python train.py --model="model that predicts nearness at each pixel" --horizontal_flip=false --norm="instancenorm" --widths=[96, 192, 192] --residual_init="scaled_by_depth" --beta1=0.9 --eps=1e-10 --batch_size=96 --epochs=28.5 --lr_schedule="wsd" --warmup_steps=530
Rows from block 2 of a small model that predicts nearness at each pixel, named by matrix and row number. Rows with one number belong to one channel. Each number is 128 + 32 x the weight over its row's rms, rounded and kept within 0 to 255. All counts start at 0. Numbers have three digits each.
After each channel's rows are labels from the 100 images, of 14976, where the channel reaches its highest value: "peak on" is the class under the peak. Only what is clearly more common there than usual is listed. The data: larger renderings of crowded toy scenes.
# convs0: first 3x3 conv (model.enc.1.0.convs.0.weight, 192x192x3x3, each kernel summed), inputs 48-95
# convs1: second 3x3 conv (model.enc.1.0.convs.1.weight, 192x192x3x3, transposed, each kernel summed), outputs 48-95

convs0.110:169071142086156087127121104191124100149147097136125135173080107088110108184132098150120154142144155184114138142142151132118107160128071134177078
convs1.110:131174144156067137160149166134132176081123152137132122092128130127151134113097141138197091079124088114152136134114141099115165078094167150133175
peak on: pine

convs0.13:152048131158097099148172103142165204185130096108153160116146092058092199113193080109153122164161160217175132138135094095150106155148129156086146
convs1.13:115146118112132176124120108161111088113128157136102078138134138145122063152126117127114109138194124114125116133135175114145128137128140091140129
peak on: candle

convs0.19:157143130090112104126118165201139108192111101069154107144090126119176121127145137135135125124180160147164143157115145117111127098121109139161106
convs1.19:114160114177139166114136102176138142092154130143169140120160066114141141199121201150176112074144106178154108104168078138160139147115196151118153
peak on: tree

convs0.36:173155139166124117157109127136124127169143118111107095162129140116206125135113143096118139104153163122188126188129132137110122143117117131101141
convs1.36:202090129116147150052120114139131151172140125117158134121158170146150168118132147220092038107101099154151134163157128204084126167127147103172167
peak on: lamp

convs0.87:153091145134153165143105090176143140197119091139110162119136142143188117142137103137138083115141161179190123160118042077076112105121149137120131
convs1.87:179152166116170075188127168079119077095146111063091066109160158137097074146124135132103144136163126089112091136138147162154135148115086152096118
peak on: barrel

convs0.9:171137151109098119105153178159166134212112153098142149116088100121184119138150119159181139116087085163147111191131144106088142158112155120165185
convs1.9:062145048168144145129162098119110147129146099120142157162160148156118112158121183073104108134135130076184087042148099120133116106095087129078167
peak on: teapot

convs0.31:169117086062093147161153107123133050137125099061142124136065150135189124119144131117115133151134138139176127173065149160152125127075129148195080
convs1.31:149175132152122109118107101156109168137129134132116105166197108101142109184136158133165103056083058113167134146154120137137151143144194137081198
peak on: tree